Weights of a small audio frame classifier.
Training: soap at rate 0.0052, 8500 steps, held-out accuracy 97%.
Data: trained on synthesised sound scenes: up to three everyday sounds over a background, 26041 training examples, 20.9 epochs.
Rows from block 9 of a small audio frame classifier, named by matrix and row number. Rows with one number belong to one neuron. Each number is 500 + 40 x the weight over its row's rms, rounded and kept within 0 to 999. All counts start at 0. Numbers have three digits each.
After each neuron's rows are labels from the 100 clips, of 14976, where the neuron reaches its highest value: "peak on" is the class under the peak; "loudest band" is the band of the loudest frequency at the time of the peak. Only what is clearly more common there than usual is listed. The data: synthesised sound scenes: up to three everyday sounds over a background.
# fc1: first MLP up (model.blocks.9.ff1.fc1.weight, 384x128), inputs 0-127
# fc2: first MLP down (model.blocks.9.ff1.fc2.weight, 128x384, transposed), outputs 0-127

fc1.241:448552506542463490513541544486438450465459561511514408551522541593448412433511514493521459488490481473485538502479470505482482449488486472493485474581491546469487458489540504513519534564504549437501512562524493523459547453504531551525470441479483576440496482540429431430524493509486513475479548533576544430508506465466532529462503463550475449514531597508493485563512531570455535473539
fc2.241:490452455440433556454385502474527441509571510535528518509563552482485480492498498452539492448505578520494515473543488540383533522533481465513528539438543494505507513396536526504465495528499501444442509469458475517494505486446494513486511463434445495485455513463533466492478498452472441514525523479511508479532505459469466457567490508516423510432562434426458504453523547485433520583538
peak on: whistle
loudest band: 2000 to 4000 Hz

fc1.15:536557528559496498437486413417512486461545508458527530539482540462498497562438461474518459527504444479540481492467431485484503494538439420477476418477489502429483510508544544507521470522565518545496524542426500461510538448522453521515491454465501512526416501491518474515426568475464461436499469444589511534518498539518544473504458414590479545436492485512451458465482508510509517517579
fc2.15:502516510457522460445478497461450463491482397466464504465506435533506514451511504458530503490476460534511479517514422552574482521521533515460518482515469467433467483563532567524528445560510492510460534439531431543528515424543529493495417541505462506509433460475441459442435438479475489501540437541524544513601494526525506508463441425510524568517495526514500531412445536541538526553509
peak on: snoring
loudest band: 1000 to 2000 Hz

fc1.52:517472411453528498425439502423562494474508435500474563468469487433497523550463514458462495524531480513457467577443421506522497502490428490506482487453454478459452486507544502520426511519569477499530482541445512502484517534500479526499513409483435466553450465436505538464531511460415517530518483497529502541501521528525489445499538503538456546576486536429505592510588565465543493492463
fc2.52:470491422515528488471479503403500463520562403523502525475586610468517451475515490379509539550489467578475508547540451556573513513496426529499547501427476527476568428488528482489501545544476499503507497481473493506542495524469478594560472498506501540457476504508450480445469541494507522557503400496487479505520484483514524597471550481538483494530468542475489481526514525463510465516509
peak on: snoring; sawing
loudest band: 1000 to 2000 Hz

fc1.360:549486444488438487453519417469509429483550469471569478553470483542552547473512461487509534466465478503473460525478485478457527500507463470529440556490474550559428456429511466434499473522457574488473589497465460461375543502529460483478408545461475551530533515463459491478509544506504464428471559493460507547508550530459470440544490459516537569480493467488503486526480426510508470475525
fc2.360:531526492439488397505524520416455480518450475476511441430443482436510507515470474530523480473530539502450493448494513504491490496407531500558468448524493448477475478524454482523553430608564475468489536505466491444462561508409470488535459491477431452511538480528482510532508477416569494556499491532468527492423486496504540512482502485581477495518513538487515551450487610470528483564500
peak on: crying baby
loudest band: 1000 to 2000 Hz

fc1.339:523473538542518526480549490520479454586449514526569559532500601528509521413514444499518516480557458526545545470538463482470466510535499493459454417508522530488523515396581520596492486480522515484501505572514529494531528505483537503477519507525503472470490472488563472439517478475568519536445413552524494491504476486457520467423515456470439462494519554560538480598470485548488548478439
fc2.339:434519539526588485478532491501511496552504534477496434578488545489526532529470399530448446519487533565537496550502501414488503523503566517480510468508479537477481509399459505586510451511444545473439492482455507554550502504407537490476457520468551549533468551569614440452524445487472473528426426496511466457500462464457509457482516484515494529512543489486458507491521510462502546483486
peak on: beeping
loudest band: 1000 to 2000 Hz; 2000 to 4000 Hz

fc1.191:433450448503469495487590443473492480510505516536502520498477566493488549523449564468531486494511536524360521519489558516506517519454466476501505538482502502556401547475497454479463541529474496476496474474495505519484461545419529483549533449556508515493449500416492510554527468478525483519504421546453559478462433559490578500567544532502461563569552524553456552468528506443495533526458
fc2.191:555520533488478484503534452541459494527520431541498495454524430523501501449462490494469579514500515549427471532479454587465537570474495568507522473533553515540558462513556419528509571595465497466528556497467513535523533520428507533486488537475536543476534531460440543513420511499485528514491530549569469486441417474468556572453517509505454476537526479520503537493452477412541436488496
peak on: sawing
loudest band: 1000 to 2000 Hz

fc1.253:464541465506532496500559478435518511470422477526501495503518492516422549490460521459511511534452531454415570436565528511550525556572524465492465505439508520511426481472505510501541460448538521455469549510600518564530466479420443491475534537524482491427475512449507530526582456528503551473544493429454469523472533489440522524483415537532511558533452521413500491483465444492517518521516
fc2.253:485486477520473490577456441503565502529465463496447463512529474538470577481522517527507542491418474487443494499520437510463470509460459470518485558459522480479508501421489513538561474525549444488406510529526508524493454532538464531488489515495535478528541477518538525449525511488506472560487389440496494425460515506372464487452446516516496537529397438442502438483519587456502538477463
peak on: water drop
loudest band: 1000 to 2000 Hz

fc1.212:591529408552473557487501424535462468486531522462593475504519546523500521478513501467476524452567463509496500486487509491473455441523440500448515518476559493472619463453554478478426531531459566488479542563465497489536532497500526500511525509539480482487528521475408551541491516455511560474440495435498486474489565476517520492486454453536483504524457560504450513630520559546486531517466
fc2.212:506520524514512493438464487554525502557554460533436515522542612606539508492578445416495511477453492553523535461507483499503491493448522536550525527517422553499525521471577503580524483509449460484416463426519515537487540567488542543492521519528556506506448550475503468517588368534464492526525486511523436542517486494462481510488435475494507475477524483549498476485529524476545488504492
peak on: beeping; laser zap
loudest band: 2000 to 4000 Hz; 1000 to 2000 Hz

fc1.59:437543555499458492542513477563518518522539553493500390495478499524518511540483519477460424523515498487410445507514504488526554509457453444453467458508561538521510447484471570542436516490498475450533463494434525528467507490512510471564500580576529499464480523562546554549503490477551551523458509451440509518496498405444533473444550414478546496517503563526556531475548482535469444485445
fc2.59:473464475467504476542508484519456516517462549577513472526477502485478552500565503506551476514497461417481562468460507506488498517565388484573486477510515506466545507495494485561522514451473484505508448504564423428503427440487546551508454568498522552506473494508467516482554556424540510568489446448498420419532453541508477482470545548503509501537518569499454481521473502463477539447615
peak on: sawing
loudest band: 2000 to 4000 Hz

fc1.204:581492517501534468444468488518523492451457481488492444506427513527448569543480518483555554549493497484477534511487525447471538513503523406553450496561498576516483461503519447492475442425493469574478567512520496493473521475468513485493404493505514537537543445486472462509502546457540477468526504421521507569484561517464499509472466486574469552419499507625443447477497462513498474411516
fc2.204:497540449480480459502547551421514453399500408457449496579436492547475459578536462531492532552482500460465536540446443462483527465489539507565550514454494548458551534557477497583510477535507468496459460479537546499477552460453497456494466539455480508487495440462454512500489470474429476461541489492530516530543524521520474433470387529568517494558530475495512434545482460492461489483518
peak on: crying baby
loudest band: 1000 to 2000 Hz

fc1.215:522503431460474472537531529466551478528500479557537529505462523554546624489492477404525495485558540557456462575462509513559450435479495491519533449540448504497465464547503527570528473516466503500483488457501476545480462558442474510493462541586537528550477488497449601502527514483505543475562512499558530433545487550439527514488543439508598503522528489552484508504530519457522521436464
fc2.215:510489564440530448502512475488502447479514460509532554421506525483588572561499501493538569531437465498435467471492511504555467537497581497500474503526567525496488497553520489504456492549574460496490585483540515544547520526480474475561593432528472526536534458493426493508474501500508535508528390483502458502498513556470436559506503533516482454550497509499402443497531566455519427508490
peak on: sawing
loudest band: 2000 to 4000 Hz

fc1.381:470432494509529547473478495563533543512425532457481474554537574516544533501463514489492454416522434536515518560520509477470503523484479485508517499497488516580544596540494516543470477523484583549491478564511425474503456569507603489426511556557455467574568464458471516503479506439471572504548542504460496557525502504551539513483472523481473450525470529469550476543438458511459536529452
fc2.381:509485469548578480428523478526490538546501507495578473529546575483595502517521486510512505442416486526554528450467469491466503533463480442549462492544519460472620422486517471535428503511451458495437467519523545518554487506547497522461500467470491477407491469433472508515484494412445510456509522450536511568521579426569504485449496449525506485435504499510483514487506486538523510446472
peak on: howling
loudest band: 500 to 1000 Hz

fc1.1:471473545493528480461445514494463440561449439550514550522504481473466493534546504477520569439464453406539458525519437520542534559518509441470545473422467491543500514501450453475510508564484514459507574469518493483565583469559497444524504502379466578478493559500580496457440461465423519482452483521480528529534470508436518527508537452503447504512472501518472541492531497468449458463489
fc2.1:561521532537492548462420491554499447531524495506578456523545551460475464549537430441559526484564460433428550458527481502478454477518473480488547519538541463489491453519557492435505505539502482523472481521492516526495594421526504486453489501450479525526490521514517496519491483438441458603477378499551483510550515468442474452565486439473462518493537505459512514493474462502479552416470
peak on: laser zap
loudest band: 250 to 500 Hz

fc1.14:495456504430429463493564564544484441500455484466535502472585530483505600525568435531414503501586509458488424505520533522490454483469441498518429487465526582512506425521484539531441547499454526487451465455526497528484483484568482475512504530535492532537443523569516524533475500516514478536522537512462618485525468477444484484448464472503536504487500529470476516551538576569516497488470
fc2.14:519469485491402431482491502415481482482469518507488471449481559442524591520641556480465508489466517473487533439565480498581474452507483467502537526410493498503522482467513502563496536519445502485490452487535412482477459511545536477537527486485499475435504435502484459581533523468482507550476504479513486495488538587488491448483532427419522532552483515533507498491581560533536484473519
peak on: sawing
loudest band: 2000 to 4000 Hz

fc1.345:445509525515481488535427471468467555527524489423459619489508477556556447543506479422455476516475477468505477551462476501516499507530447427520483455491561458504577509557486566543533453511502463494515509495482490476479531479426535484522513473454502477418434520536514470549447444539504517540526480494525562518514571483455463444445553412561530520460497496399521454490525487534451448492488
fc2.345:550537488517538451504407483494514491570474509515518479460450489454552446540529448479594495447478457488490457586532461535523561520469489555455530467505496537471507481482523486498475514573495488529537502508454433474506479481468550563545558459470422569553572515403416531531496541476456531468570550466534509507466486537480419493571501534519499480484569497468468526540453521525548508490548
peak on: snoring
loudest band: 1000 to 2000 Hz

fc1.83:602489479510542533518534537513450484539461543491517520560550509452533540472471495463462514499494557525472521545529493520466470508520509466538518537429436531523485473544506545521564486660544499488562522451544575535473489492465574493463512500541490475493452462530514451526453518474513556501474554526508512514547467492563467476517467428411447503450473504404462515468536508470426467444526
fc2.83:451489509508581498496500532526447454470536499586586523501383553520489469470529485492519481485465503521500511463516447434501467487516453559538487545533485475490452573476472524517510457494522525559508560490587550496600505565487455562487441538495530544497455452460495441553512533502499530490538460471523481525545456509529492511586475509523448458458495535491466582414559451528520511430490
peak on: laser zap
loudest band: 1000 to 2000 Hz

fc1.176:516464508540545534529480510560494471500519471567546454482508566500455529521546468518520556503514498513543457431586481517509509497506424531468456468542405443464509471523502478494491451466526511457451538593497518532470525490517463547516520460470481465373464425548579466429567514502498505486476484545458499478445466548499485453495483473523412509543537509582444551427484471485454474488487
fc2.176:487407528479482544541528438561457544531499492523490542433506522552520481521482463553529590534563453498513477426514515471489477479456482473502489463523475518500474408494468462467465564461413464483510424511537508522506492511514496439537485443462500517542488564512518429544500507490517525499586467444460471475510453416421514487463556446484453482460426489554519515577522492509566490507580
peak on: beeping
loudest band: 1000 to 2000 Hz; 2000 to 4000 Hz

fc1.335:460574526544493544566518532427551527499515505556508477477494490524488500469499493485468452524451472446514518452543482472481475519526479548462529422481491495508541507542491530503567460509530508551496478518522425507414491476445564504484559566509429522463490571426544522488463509517549522491506457457549469488524519523377450495454476493454534474522522448494566448455374489527527537423554
fc2.335:479636480569486527540541504394612527428509480566547503523511479452493456432509556435493454514493504448511527481564456468497448528465483541509476529509501521497506504508477527458471509535593501511505490478527449456458516431508449525488570530469470516510519582418468537478533502544488457513525557541480554517534469456461543529549493518504485504547530471521489509566553490498546463441536
peak on: water drop
loudest band: 500 to 1000 Hz

fc1.355:565521486491443459523576427503490478447567567535478471469458518509504516523481501532539508578477510460498497476532445468522495471550498505474480538514425497556472458484502462531418431512423609500472465488501459516491500458528492460558460462467477512457490437539628438567529530513430483525499472507516463548465476520456514493499507532442478482473454533594575509474485519535465495563510
fc2.355:533492484511537443586509495513515458503502481515472520488563489573500428456479479503526547492483529473527486592457484494393545546452407497531564459596542538463479517537547521514436482535465425571508505554483545501468534542523525457509463532424440517487560524479493486475461571458514490585561508435495472499475473433448516539490460511491518532469486535531561527515529469535528498557480
peak on: laser zap
loudest band: 500 to 1000 Hz; 1000 to 2000 Hz

fc1.199:550499545507491538479553500527480517497458441508509525505530474487495447470468475501524510570454465530452500544465551494511540519554508460520581433470508519495535453563460447485531490509518567511490455471456457516381418450465537515501522535504549526523473574429524465511490452504481550476507439460468515457547496586501470435556415487576446437494467456515433498588486543539478521500543
fc2.199:559551511485484519505486482508428551503488504586483532491492492459551425529503520450480500523546504473486590470468547545532529592539537575516505500638528441527523529572485451567454476467584561463433478552540455517500536495469436429528537468522542519479531454492524549539458491507458535507535484444508511584484486478497445526445542484514511510541483490458526522438512487489522524544508
peak on: glass breaking
loudest band: 2000 to 4000 Hz; 4000 to 8000 Hz

fc1.115:488528534468448546515450520544496433496508557426501542587450510492561561441528511539483425513558470442494444487456465478461464502429421479536493512404565558530563460502558454485468452469445405508501509551523504508549514510519484482494454521550457547452524520476503473504506542475493580520475480484426534530565513530509421534487506511536525492513509521531553463540485582488533512471514
fc2.115:511551462488508494530496529491446507449476446512437557434474482524628538512555558448496438438526485561449495447513553456497553518492442479581455486519481555479506444504537507484514444521466475498517514536500481484531475483551474576460441492478491549456554516517542514518465528436460543489511469514609450571491446474525449476447504521544572493502565511520464520457521497479515426443518
peak on: snoring
loudest band: 1000 to 2000 Hz

fc1.330:480523447520520463552479356420481503518492477512421573516471512424484454527482465496503442557470468543479502561416518458456503512473504451513492435495486453492463545489518526473480453549488547503593546485439508527533509501522547467494553419491492497477477465491520491462462516463522511506537492466534552584481479493515551459535502406549522574455528550435512493450543521498554487507449
fc2.330:540428461509475532449434527448554463467533447496486535510511480511502483464539501474485570560507454477461478537530490489531513550477496428471462475461478490483481483526531469482531533559551478457570408485560467509503494499539480577521556432507431537493456476431507458494438457472592442447527417538519482489523536502451534515505481474539453588579502496503444461527476489419444553524499
peak on: snoring
loudest band: 1000 to 2000 Hz

fc1.188:507542485453512543474577530448517477444466505495492483482490546542501498467473574490489497466525461485504517424573540482444452510510536586494499498449554548516502520550534571415505494447575517477608520422546537508465505498487528532494540466539426533469560529441478495512518474505511516495448547469432436546518463448405522412513520467502547460487528478480546545446547535531527524529496
fc2.188:503535457538511536514540490548544543514451515479495464563497499500487511512483484571495487409581507463528549522534472375503460479515421433506466520534549475527460471433531506524524475584499507546572527471448510542479496489496485536522526464448496495452449549483507564559556482481513548520531479515505545549554554488488467479482470481451475500525498564575554573464424546576500572525455
peak on: water drop
loudest band: 1000 to 2000 Hz

fc1.143:501556535501432494509455490518508464435507496430492501451448536520471515444470474480536441517438441502520512434528460509486446513542479495474557578483500509532433455500598472492494519436555478515455533431493515419528492569473489527483504400453478471470530501481512489415549502508530465549517526427533576524458560422489474475507447483467449479527509514525440426547507441516489532455462
fc2.143:485496438469466516514449502499464512418524436483440564475535507611502517442502503522569503510513404493433513481479459507547523518509492478470552421537477524475522440523533445456552484540545493448495484437492502540551531507477503490465513525422528545520524486492514492489494506389485461499569555434501553491454549441479510502424458480536434562571562486461436494464488540523523462502502
peak on: whistle
loudest band: 2000 to 4000 Hz

fc1.153:483532467441434475460538426430438493436524512504496458500551541422485560530555563479588442506498466497544423451502537524504439492500507497573554569493475473548462516497510457520506500509505621377488435530465538459531540513503505448477532521473500553504482561476495493546514459544491482448475478561474416512520527440544455513474555520463485468494483513489507533517510508481454519507471
fc2.153:521459514409494465507539436430469506496494499494446480431591540402513545504448476493519522468492428499504494495518458543477410521473534500588486540565444544536437532526546439444469483500520478431506557474435505488522563515489490494536419479488487480520505477513529502530469451518432511449526466544459463512523543465489502421490467501494500511449488432525504519516581453482410552533511
peak on: laser zap
loudest band: 500 to 1000 Hz

fc1.2:505584541455521411534532512572503505476565464535480499470503504545562571512445468472503539532552513538407482464480526469520446479506465418506442468520543531496481467492526495488471471578481476562451523520437485543471527492428527530458488483559526465520461508474489535511541480431524438507568571526508535536525528567421473487473536483503484582509448545576479460431527543477506473542466
fc2.2:460522403467459520534460519444544448406426418549445486551539476466529527508525416478589474553486437495548618432516454425466471520476486538520504531521525526487532514538538491474540500507489506516560503501502568473475510543511519443467555468542496547474513447494567486500538478516475475498458496535490508526485567456538520512480487535481488536458497452477442435448474504444544446520461
peak on: crying baby
loudest band: 1000 to 2000 Hz

fc1.309:549460396535473557501493471465510459483515520504486497559443531569556509497505503493471528466483498468567473489505533481495487496541478531442533506522476449551513487444559538478440431534527494522505542471507537570536489455501451456567463500512544473431407485499442436493424504555505529451412517469520418532524418517482536539532541481427500450489472573557456517526481470419511506491474
fc2.309:438472460589523521441479489487513401502503508494543516521466443546531481486529482435514446467509448589561450452488540517442469550488539538487465493515548516552501476548503512451454448543551416520548519487520439531518524530430497536488491497551480460544489459444521510445481501498465504611411559552507493500491476491507496498491432530434466516498495480444453494548478464537419441524455
peak on: howling
loudest band: 500 to 1000 Hz

fc1.326:547443429508527510537552514489472496502497433496493432541464471486448559512400554423422496489417480520488505524494504484503529504494430502494529426561453484507516541488495427536478519469577478557523514507445476468543454514502516524454490524481453527478556484500425542494514578479557497491448503482457461550538524513476613562524501501451502436552500517576454512513461489548474515583487
fc2.326:441473502492527486548450541522515559547426523483445462456510565473512531514507521563464519566469527503513491523464498542490490535408492384458544552476454571523560519474497512549533470535530513446541446493454428493498531576503584531486504542479570459448561490471516524475433476439435554507527510404490508494429473493539472510445563483517498503512495531493529466489528525488561456484460
peak on: howling; meowing
loudest band: 250 to 500 Hz

fc1.358:501509539486562489450548422503579408498470450496450523426462534615488470458522461498407526511475480428556432510500538505549424483466560535448485531458563514496540546465508477461477539424495541488434476510490514491489532486563458453462490514433507467459491475430476505558473527517533489486431522465490586520486488461541529515464503510492543527473440534536499486539482507497501556455464
fc2.358:500551505524521438414488511506545488506542484456570535477522516457513553506521400462542530577486524496497538490464563551554485549468498456523472465541545530574469459524463526519538509515463521585448454573511504503552461549496491573508564441426476510496511553532549470515424433500534508468510482564503493567499476465523529476511513527565430475557431474446503568567501484469507513499461
peak on: glass breaking
loudest band: 4000 to 8000 Hz

fc1.276:467517516469486540476464520471542475466488532539436470463582580488476510470494459406528469526494510448501507503597546502552531477501478504539458571467567480552528464449500499553534478509499608403492443494527487469497502496495478508488572530415436526438479546467437482542551518472524511475480479505517503528533517501542425467475443489481451552500510571478457504422482558524521566551537
fc2.276:505532491459533471490523497472512554482494498443474513483539514522437553533542519448496523422536394501518482471564408579499480545531472513512558524500490515498494541394529481602437452548470475461504434567554488553481556456482457531467463532416559472513488567453485490508524563518518446496457481481460527479500472479483475508494455524473504502491467525458480513586494457501430438554544
peak on: laser zap
loudest band: 500 to 1000 Hz

fc1.205:564451524530509509440495491448550506492479424547501490531468532510536559549456486501568558510513498519585477503572489455497502553594529508485446538544463483460506500489487499491536424509515430473482548548494475522553572435519511513535448512488549518481476460506505445518492539495555502532470399511506452494470454487429577496538483459498464418481429504540493530533582508472511400562513
fc2.205:501491491615463501519518445527469464426489471500490530543491558550484517543479413518442531532527556502474494476499552522472499484474493404515493421426530543519550426442450461489532498465457499582436420529495544471484513532496580477509481487506486520512509510443495454521480495501465501608535487508556414523512454486504504490483519520426485493503555525507453416580505460531459483464473
peak on: beeping; frog croaking
loudest band: 1000 to 2000 Hz

fc1.78:531490484515503572425487473541437408520460440469567470487436515519446570448446464533506532474471488441531437546509458498506555553465523459506510496477415481483468454460498529444496509498488514475443490480520490443513572491460439577528511563492453485444486487514432501425492535498544525497432556538465531475500458545453527405461491459471522454537578498493471523585539501493508507522501
fc2.78:541455485501502435510497516472502423562470513554518440438476540602517470543482447542460488502546563459528562487536589550470534518490552505497460507458478551544530428544529424525531437455503472488471487543568499500504502486503531439527445461470495542496524552526477395523518511448503500522525421478455581497518512417482500547464487443510486502514564527481506545489458503438536486554543
peak on: whistle
loudest band: 2000 to 4000 Hz

fc1.288:495503545580476458481560492532495487493491501572555474530430474504439585515568490485425465552539566477494516499474496509597473525420532455553508508477489520494544477559540466421479545533520547511453450576540488487536446477516522519573439438503424481562552472498511450527445598507523542469431502523501535470466548551524472531536483509544488526465495504503459539533479534539492503453491
fc2.288:417569519552533420504527558485567457481564525519489582551499490578445505549459517500498558503442561461517522501506537555541477489452475562486482510475511471522490480484472479527493529524520516528483536583566467525479438530528486577499495512502499489524541424528484530494520605487481500438527449582415544475471492482510496467452529469513570559500498484570496495575522572508489553462487
peak on: glass breaking
loudest band: 4000 to 8000 Hz

fc1.281:477472472375550511470457471488502443498572465501507483452494543531510546523498470464475578531460500480467485576538471532470433481568439515529514436507486472510525471435479481480475569516572484480524509497485539551494506466424475482452509535573445549482524458506483539459421459437498540514577501433505477577474452484562521505494496538523541467593512513466507527568500530577522484504456
fc2.281:553530505531545455466472481472518498576561529509556483469530508515507539450458544501450474497575495494502542508493517569544527568461455540491492575453438489467513454489546453496446525480440419514492469506486465485525521537467468540500506501466513484516481431491522476559490464636519542490472491468521521487487529514378510488448482450503422580455526591562518549496443473502519470450465
peak on: sawing
loudest band: 2000 to 4000 Hz

fc1.270:548480463487411492493500454496468498452547558540521573499471448480507504461464482469552490540494477504528454504457501495527514472498444442535462462484475452504527545544549504492543504533487476427461490515445533503434518565465510507488508408529401537516538436455465457540462543498496425462485539480494442515492492527453531483533419508477542443529552511514645528449536551492454579487482
fc2.270:516458548545472499481453513522557517484490510451476464502557463489473516542438506569462448472471520598487490522502475467521520523503563435482456486558470426497460535446460507595539522560494444508515514481550509488503513487468460528483507499452470487606505497459510504485512615499553553549397496520503526538500499566540516413452536500523565489456467505548414502527474485515423462527475
peak on: snoring
loudest band: 500 to 1000 Hz; 1000 to 2000 Hz

fc1.82:583455535476446467492469506479576555423523432499473474516495557494480595512496455503540463404484530492556508455567486514491534467496519508490425495516455529528459547530524512522498502532484543405519481543535509498569491509450450503465445507465434484475535563492479537460528516506535518551506489455529566456526437523502525480559520428549557511512429489482561472551457510430518517536587
fc2.82:521508531492513535542579437510492479509469486485481414500481571514458445498466480472406425514562480544449397539483558552506447506458505536530475518495496526455497518475474528512537455536434462462515503491532465488539540487527516450531438558506541459423491522489447567440459497418550550455524467480560486477489467500460511479550524488508472565512541480481512530471517426550487520470618
peak on: sawing
loudest band: 2000 to 4000 Hz

fc1.10:393494499566458498502559499546471549511460541556512447489482580495540515526539467447480520554535512517438440466555561547511515556498466503403498454492548484512454478509508510456465533531487511507503430469496412471474515492496537496587505533523514563455490535526439510491465556500514498486511545440440494480477486414467470483457487472429608464530503490512522545439532559575491460507529
fc2.10:465451467414480478557502542475486540531453536525559519530545514527466569500498526422495548459483455490451486465537505486542547547476437408532550528477475519470512441505536485497467512495459441507583502538508549476454427485419534556482499522561467539483537503466540509475528533402477506538520506497520546425491505509558473420513573500542517554552528483527487455571405529506525499486538
peak on: sawing
loudest band: 2000 to 4000 Hz

fc1.306:558465449459468440496491534588526456486509519461536454525444524462524524454488462516483552502534507520564468499483535454428460457429485538489483492465458511505498518541543482514474503530444478503490535505453538484512550574508489521470528447475481464486484487444472486473525610489519560527473473430515477517531458615492474495509495465530553588517486566555513574506492480561631542552534
fc2.306:513554451455455478484413491482524525555533467497552403514513529506523462583489498462474504550492448453483587482483533510500545472542517413493449541529529540497517490559499448498470578530457474496533489516469488504473519532432529537523455578558541524545509468484429506586492522455540512536453459470426461496484466468417476550496482483458465516535535490502501504482578477550538570436563
peak on: crying baby
loudest band: 500 to 1000 Hz; 1000 to 2000 Hz

fc1.11:462519503488456444535560515495507449447465496591491431519419472541469484517471449527479500512510503502549456496462492448498505475467479470524459581523502497504470445454521516514458441484467526558467525487450487553395544590487529526619455519424522529494480481507428511544476553530494455491473515454459457574490516466473471526513481474564511483511459516475466471457517436619477445511522
fc2.11:458510481553494460486556506500581446507537494481428487428569476540481527505450481476481449515517556499523534517499508494580499488407559541584498461495488478528456416442550516436515511535502522568510538497491443497472542446460465515477448536461529536541435436472529444539455533448506517548450512496495485527469547490447458518447434465533496550541520483560483463435528584531493536453453
peak on: crying baby
loudest band: 500 to 1000 Hz

fc1.175:552462507513526509508514475565521543548486479572532456485510513516548441480497480431473543570433507563536499503501532509476540495461550504486516476528472478501547451493486474498537540532517563525471443490406517477535480469529517481486593520416452406437510438516499527513508517464466551544547556456441520489530448458440574526471440463517490402585576514464439497494518510546523484460490
fc2.175:522478503492495421482479513429487516499525388535494523527503545503502585471490487397448515442547508506542564567471472504500507503474438448550462492511541484550522452542474556457482537491525488517501447581558514428531510564477468495424510442434460497455495513562530502530443505548464480479451446475503445540464497539550466478517557418466535524447481493509487479523501461455565424516508
peak on: glass breaking; doorbell
loudest band: 2000 to 4000 Hz; 4000 to 8000 Hz